From a checkpoint of a small image classifier.
Model: 32-pixel images, arch gmlp, patch size [4, 4], width 192.
Training: adamw at rate 0.0022, batches of 128, held-out accuracy 92%.
Data: trained on reaction-diffusion patterns (Gray-Scott), 47500 training examples, 19.9 epochs.
Rows from block 7, named by matrix and row number. Rows with one number belong to one neuron. Each number is 128 + 32 x the weight over its row's rms, rounded and kept within 0 to 255. All counts start at 0. Numbers have three digits each. After the name is the row's rms in percent of the matrix's.
# u: gMLP up (value half) (model.blocks.7.mixer.u.weight, 288x192), inputs 96-191
# v: gMLP up (gate half) (model.blocks.7.mixer.v.weight, 288x192), inputs 96-191
# out: gMLP down (model.blocks.7.mixer.out.weight, 192x288, transposed), outputs 96-191
u.238 134:129171160167119112102131096083170184162131155159151089126113097149190157110096133094143146160135148086095150100156177104124158111085162022123190147064148142102138079088114109122118106092142101131152094172146107104114122163095139156216116060106118118097087151127109106089166137125129061192
v.238 132:130196117110116149139168113080161132133199092163081139104162094094167172136142155092080109049093115092132174089113108159131110092194130123168109197123129140174162102130117150137141156098110159119153141146137077078168176118152077137181158120109127130093107153134091061103146127119160140102
out.238 194:125095137127111149112170145168141113164120161114062110143046090154150105128131064178076147083154107198144089125108090083148141127167111112092132150168178132167093185165193164094116131186098128138108142123106137081148142157120092088115149134117156117132168187080143108151115090144118140089
u.239 120:109152174084142050089137135135171145078141159136170115128176085112156100151097106144203122136188129094148115105174159108124125152093074124121132151099165118108113148122109142156167138106129099128141150070167103124101124151114170094107116143132117115113122075119113144048114175120180114148
v.239 084:124118147125125130120115141110173112153088124110089116120164157037165196120221153170108090127116052133125156149079105158114139133172135176131153146107113134124079100169110092107100148127211112145079025143113149103142143168150154137137119138137077112144152145125134054150132153117077092112
out.239 114:103118135089160052180116172188151143062150151145145098083192083092129118138103116171207128134157166124178074107179119166137093141148162127113182149138128068112142118147109162207111109144106164176172165148112103118142100096114210070108099154076130147124147140145124122077168161112135159151
u.240 085:120118123124115141148138132109123153172226106199110130098122128071161141105125123091103100138104170046124132157151163185114161051105175116107122128136054128125159120079063154115161106130129000135140126099108081127161112112089143123155167116098146121098146056117156121109133160122122101126
v.240 085:131171162172134128177132134094141139201084158119172139129121111095150174101072127072130148142125137122127159100083165083115176101159067133165136148147197136063120082188114061140126134124104133094142092148127154167134099169172072161137117055174182085136149172173058129083186099077114115173
out.240 052:137144098082136126106092150143127111144111193185168140121124119116096148145153117136198136089101102153141122078138153140097129138095140209108058107118108137128103146128159167105105134160126197108117125086161133115124115166230202097170100103110079111132168108085140054130134136127144141126
u.241 121:140104130110169117123161142156146103098084154087131099074094127089162133068073164089104195119178133152176134071131150092162184145189084097116182113133141061103143084137188089161096188115097136168135175112114136100136164151094140147104123121175112141142108133173072182126132156094097147120
v.241 094:137151159100180111154141146085144114156142122160102153106171150084169179111141121127134090122100137087132174098110116163112131120154077204180139173115128130108115098174094140136115140125158112095155063149124101127153121169163131134181143113109167141136125090150079058081181167122125129158
out.241 135:106173064140120105191162063103146104054163084160142120109143091105208152120098165142150117111073154101087083151144168120097108100138068162179120167087159153124188122089127113149106101052068181177170193135109110174110112101130137104140103124108127156103139146045132094086150139091161126117
u.242 097:127133149136103127112143079091176111146085161124176108146172124171103051122087101105162130184168143083126124104112128116123159107046094104120189151118128143079106118094097121118144109093157132103138115122148153164110100173124176160087071045135081138105045119132146152142117108106106121177
v.242 112:091180096064157112105155129127132128111197095178083135084117154150101133150110144096083138051122097101138176165142114109153092134163156080109114171110113138151121150110142157134124168103125116155128155068105072081159184164098124134132208162136121176114067098123122088120104156199187138110
out.242 152:162080119076067146113150082097191088115141100147055134164171158136161048133118108165135099110110129131133067185147092161101115101124138166137179155162148155176162121118153150075143123121129115106169127209126120092105116124100102104111118184067143120120154118093177117146105115121140112087
u.243 105:099211129114187158154125122100099152135123121178139135069099105107143179068184128095138161102161156104166176091151129097102113121149108120121135136119135097123151162129150096144140132102079068203161187113150128117170100144140109131180156091192150100134128104129070162082131135075141109137
v.243 116:108124180158185152163147179129150140132111131110168116118150102076128157075158141106176168175184162119161139082069125098085122122162100154138195120107120037113127110159112091182132165127104132166183171121100131154168100146155132144140134038149110098144126129159114151077154124083101121196
out.243 118:129114181155116118136097136120175125181090114110145131180053107153123102111088127124093163094138135159106071044069130079116168129123042140116182137146160185122094106151151128127097157158086179106110098107137145155055157169133064108118083118154124106115137152122130137101153077101111119134
u.244 082:187110152125143212133145127099165112129078076162129183123136112078120155104132104156125186081148147075160141121094162113123098118164157146111139123187106085134148119106113161096153165138115127121145160094091112087100096114126155151112132105107103118149157121192121148157123103096144123147
v.244 082:106170132089117097158141134090125133105136077185136159117118104137136179089205138156088111109111158070129194128176149148081143096093177118116131138057095104096139131101113087087110130090115062153146118113158144152056116148144160137183122094162096115137089146110099098109155159129140101146
out.244 066:174134102131108198094160127101125074083089134138063133148175097170144132180150067122175173132093063149092117137096101117111109168136099177157109105126161104166136194115157147084146138141145209095139152117108136144118068120102127092160108121081123137156141129085126114183117136135117152121
u.245 116:102180117128151096109151145065137159119124132162157111138153125110133170132175107234155094127110109080118196148153097158114115108100178113161156152087135101127088153125092088124128124069160080123123106129109108155087115141154141123178167128099130144128097114101077059084126180164130092179
v.245 097:168132164117144144118103105167105151129095138135131128118102134126084069138056153095128127119158184142148109122152128064160085179143110104069091098162158165075123126141149137159170143156063124157135133074118141140155130126099087188091146160184164124105117093178128187129120094078152131085
out.245 087:128111136095147151151151094126162068105103097074057054118101128144129062089150164139096161099195103148140101175111105064156151141171064095124151173145186147146166133137219156156119152092093105138164146151161113063140156126088100134053080165165103143109142115115134136117110097098136127068
u.246 136:123129161133105097133171132137191109094082113139114138131150089122196108072123100142142172121199133123198146067144113102076139121168115118133194129128160048117130095164140126165119196106107146161156157156102143075114120177137147097165103092182144093151140145186080092086124148087118102131
v.246 097:096199101104184112157130182105145135087097107186165087147118153143152155085089073137127148126146133108164178130139119139091126115095108136165187110079146079189153183130130095124110177086129093113080144144128096132143095129131134070156159149103181170170083161109108137119135192176157083134
out.246 148:118114124151111125130226126115128113122149118156126126086141084130220095114130104159138170200118095126118072166104167097121104127128076128101125141157171119131128130087159159137167136123095125148122163089059067115143132125088164103132164139111121164103137141065154063100086134159113142100
u.247 101:129075116167103187168155153147118157113140110138174164141152138053126132119207137233163066122171149135164093124098130110081054101092167098146155085152116114112158078078088125141192107151155081154147129134115117147108112077153142118106062131116115134116177141122159109128145102112096150131
v.247 101:169128165107148093141113174133179155121089112159155119118118103088116153094196117206169144115149104127115134122152128127121085140118146103113188080121145110101104098153082090119145130137141126154148063108091165161109070137155092082136128124161110080129125116143107083070156132082078042189
out.247 116:093159084114147108118190132147154101063163116163123098105160098115131131161114129140111147119151080107115198198156139099202061153174181124069121162128121075136136119116145115186108139116110161126127177105067085110141135119083180128134202170112119166113095143142096072104124156186167153155
u.248 111:159110139122121154151120131074119121157143128148156092161159192167137084142083135154120096165113181130148142175181131121049143111068112157144121108123199148143130153091075137069147130076202088121155090163199141131122132097148123115116154139122217140099079111096153156130115111140134100086
v.248 107:131155192107125069090103116138151186149100127161125161126071187144190140126069089104128101143117182132142121054090180169074164136096079150145142083101180134127126155135108122091103149146116138130105073151105152119170112137122085098172122163127152108165132177085109145153113181168149111084
out.248 118:110136154173106131089122125128160124180087191115157108163121100082147138202092140063151139131156133154130115106071108139153184140190147101128057096155143145084149075120086118169137123169123166116146116137161108146177127115190074135107091124162133105131139139129152170146102086067119177123
u.249 048:181132148072157139188128108090165078129053109156086130073202117082111092086068091090131150071139152135138086122170141171129169143162131145128201133219137131114187122145151127087140119143096102139176110105151128151102122164088087140103134125128127121119125095129109172088184107048129119122
v.249 091:112191112132146135173147156099127146150123139178125181128138143098143189081101167082095097113107167057159173089152157129090163050135120153174110148109086133117123099161094132135083159113095111149138072121133155096169142175158153145157092062165135105120116109155119138080153130113122093131
out.249 033:111140065157102140144119122132122096066136137158119153171149094128177151152147101130161118112084122143090101100080127144124127119135061255179108163119154158141118175153134085144122104110106245114118163132115179137100093124140138135124059107091165176144168151099129088158136137087128177136
u.250 107:105109176156104085116122111073165161112102155143172111125154124129197149123137136157169121156132162112128142087148130145079164121066152069158196116070136119097092094108107078152111096100170093174119112180144135141097086153154155125201084078138128108130088137078131135096151138130083078181
v.250 104:150113087119156183112105173176082133127132142081079120114075104135093124117142126133087179080131101151177131117115118093164093154135148127090107110159097087143129174109194178160082156165068146146093210081121117068182160099123142107114118155110125181169163105113122150128120164145146167106
out.250 155:134131075079108181088108103097144061169163119121022107160126155156136117168121173166067161096101119136116133192185056090148121104123173149130087166129128131144139142101203166114074151111130096119168180230168111063112152129137115113110119178112135143155149096114167141133129094112170113084
u.251 110:087187121153135110138116095116131145126143131113191119135110084157129124112194137103153169144140114077105183125157148116119129138063109095102149135047093092120161167099107097124129132073199146174136153087166126122073103151121179108168120092185066077118135091130103120108134139168094066178
v.251 119:148113160098101153189219114125122108137105145140133171131176082129119087117169102138133094107192146117147142150155138119103119094181136156145120140154162114143175120159124095165194100139084049080173154090181153172152100127131100160120110111137172101100117095150082145120119101082107148132
out.251 099:090152136112112089117132076114171137095094123087123098118070094159205098135058151087099143111163157169108114107078145110123194127188045129126163148106229153126171132132151118140112129090064172162150148173115144068160141172100097132140127130137105101093139191068104173144082099102133139098
u.252 067:151086125141080173216120133023140073151060095207159132113157128097152136075155119147148200181119138089124118112145102149111118104149157131140159103160095069148171080120103078085112111084138160169171153176121150153105070120127152107196118130124160101154172149112123107123143131135097134128
v.252 079:147181136122115145140096134101162106181076100148093128098129123106152179102161204107054143171134097132129141073131120146106193090169161157105122138135146137075132084131128108112110130123074151172137083158095143128161132121178133169134089063186116112117100146131129123102164081089136084147
out.252 067:176100114133112172130135180126081126165090127104119137128097129127127135093138065180133181143070128109086148099085108152202126129146164100150088108167163083114124132133118078062140111128132112077107165121064117194110090082102119150151165139107171160180134136164092126124179128180119160146
u.253 054:121093156147118165147127132132134110130172141173121128135206109110063160125203137152140046096087147104148099170177134148078065146089156181183153125123104121112148142124108119132124124133144125119178082130168100112141101116117149146138111104087144148116130076080144042114158160121137134149
v.253 079:146188127145127101108096147119147216141124106198096167096117160121159209112120116112124113138106136074121141083111177150111140098095121158158132118107122114126134124140099125114125162151116110127113088185075121107156084143117130121220093106073160143152144168134123072118172166157150077135
out.253 030:121129089158163141151132149192116129098118122133198155113172116152057105132145078150181116167134096117108112192105136083174092160054128183105186106171071088146083139142076156161152099182156200086142128081074095125096106141074162119087095118064120143137104110133121075106137147179122152186
u.254 071:108134102134136141097120127070116165143125152120155130147090195090197109132145110171137070109112174123147153119131199133076168108088115158100126128077092127140116139087148138056094122122177038115091088139141116064104130140159149109165135104097134101118127166068144087182101173125140134157
v.254 081:154137167049125119105187129113130123148119102106085144096151132154140118125078076096094067061132174092158112126163174171104155098157086131181153161155173115136141172170118142102185123143095051131180120116111132127126114139086078120099121111116187137151076121167108136123129127129113126107
out.254 047:142124138142133169054104115127150160129110159059096094206118161111145091222045126098147102133115165157124172140095102145199149146133197126134050072117138115129123114115102133116143139131200098131134128198155131093159131104124076131100119176130121119161130134205126209172111137130090134090
u.255 117:067183096073146106115124141110149046148142126092143112120095136159105119133173095120092163095113098112143205118206141128125129145137147156094131173106097113134125180140157136099099145107114133093147157071092097080062150186140162108135177094135088107104102096097100059107150120161152123188
v.255 104:128124116153134137111127165133144166099105144114140130153164176111189196151141100183130066166152101118115151143120127108124097148090070160199147137117168096171139170147095082145129140127161129090125109205136125118186101107120180133127077134067186185156147182140122096149143188219136152134
out.255 090:124111092128126160164122076145151121089069130087163150189079053146134067116124119117105132046153161145135129085128114098148129120141112112110146106146164154125212112120154147112122129120102223105161140115194168129106121143163113101106046136172044108106136105147119151144127082080117147115
u.256 055:117127121126123135138156110116127068213126154116212125136108068166026098116123077080143133075120152077138138123121124104110142086119109131114156131165145128093157132128122131105144117144081203078154148056152127143091109167178141116127147037163113077123130101123099116112137050045147133170
v.256 092:124143156164157141106144167120133156137072138099156094127150164076155219122155100157116113163106135146124185131060198121107139159125097156189165122086155099092093147136090078081142134119212092070120081148116099133157113117181106134134137063097183143142098175075134090118169137155116129214
out.256 030:127090099120122115191102156176158164046131115120049139134153165141092112127103108136116105134080138154155043137126098167140107146122110103116138126153113121157149168150119186091111187180179167130095108136149107113147131109085114060122131179086172149153151126148190129132119137154140135048
u.257 033:115077114131108152105107076115123089120129150126083113151162157187127129125138144115120149120181104181112132104087131078113174162188131132143124167143135089153105098140171119147095146110170111110129104171144111113048114197164130136142239087152126134130146144086128087132154108172133151137
v.257 081:127128182158166074087071174187127152158079146159136124104085145083109115141168130124140151150155113172119086094115139118147100186121108132082106103111118169113102098147145152161152134193064127108096057139051108102165154155116107165154129121108076111116149167084174123142144120078148112172
out.257 020:143144061122137192215186142167145126169153149176081145104106104134137090127090137121142147101118151109144118155199085088144093099170133154137017114154089138148143143150155141103109093174056163159163172117132177143146114143153174108148110114120108113155163125141112159092131104073119105082
u.258 064:082162129115160122173091123120111144133193134108183141183091115178067096094107116099115160118106126119120193187123145128134135120042073122077094116090113136132099177139108121131115119100155109123107143122122155111094105159143147073144178146140110109113086116119119120120120101199076123161
v.258 079:092152113107171112107080129117129137142133129120150155151146195115068097129138154121137140149117109130131131192110142104122091154040113191080127146101082145121034142149103144140110134111169144152134108124114124117117143165138156089123192140151092130114116085101165077107106144157143117149
out.258 057:133160101161134188125128106123115174108135120144115112130161164103107133178144164220147130137147138139095168203106133050192102144141191160130000119173127157086129108147070092135141120117142077137161115139102129147121103116113111207107170115151162136085108104127138108107113098094120122130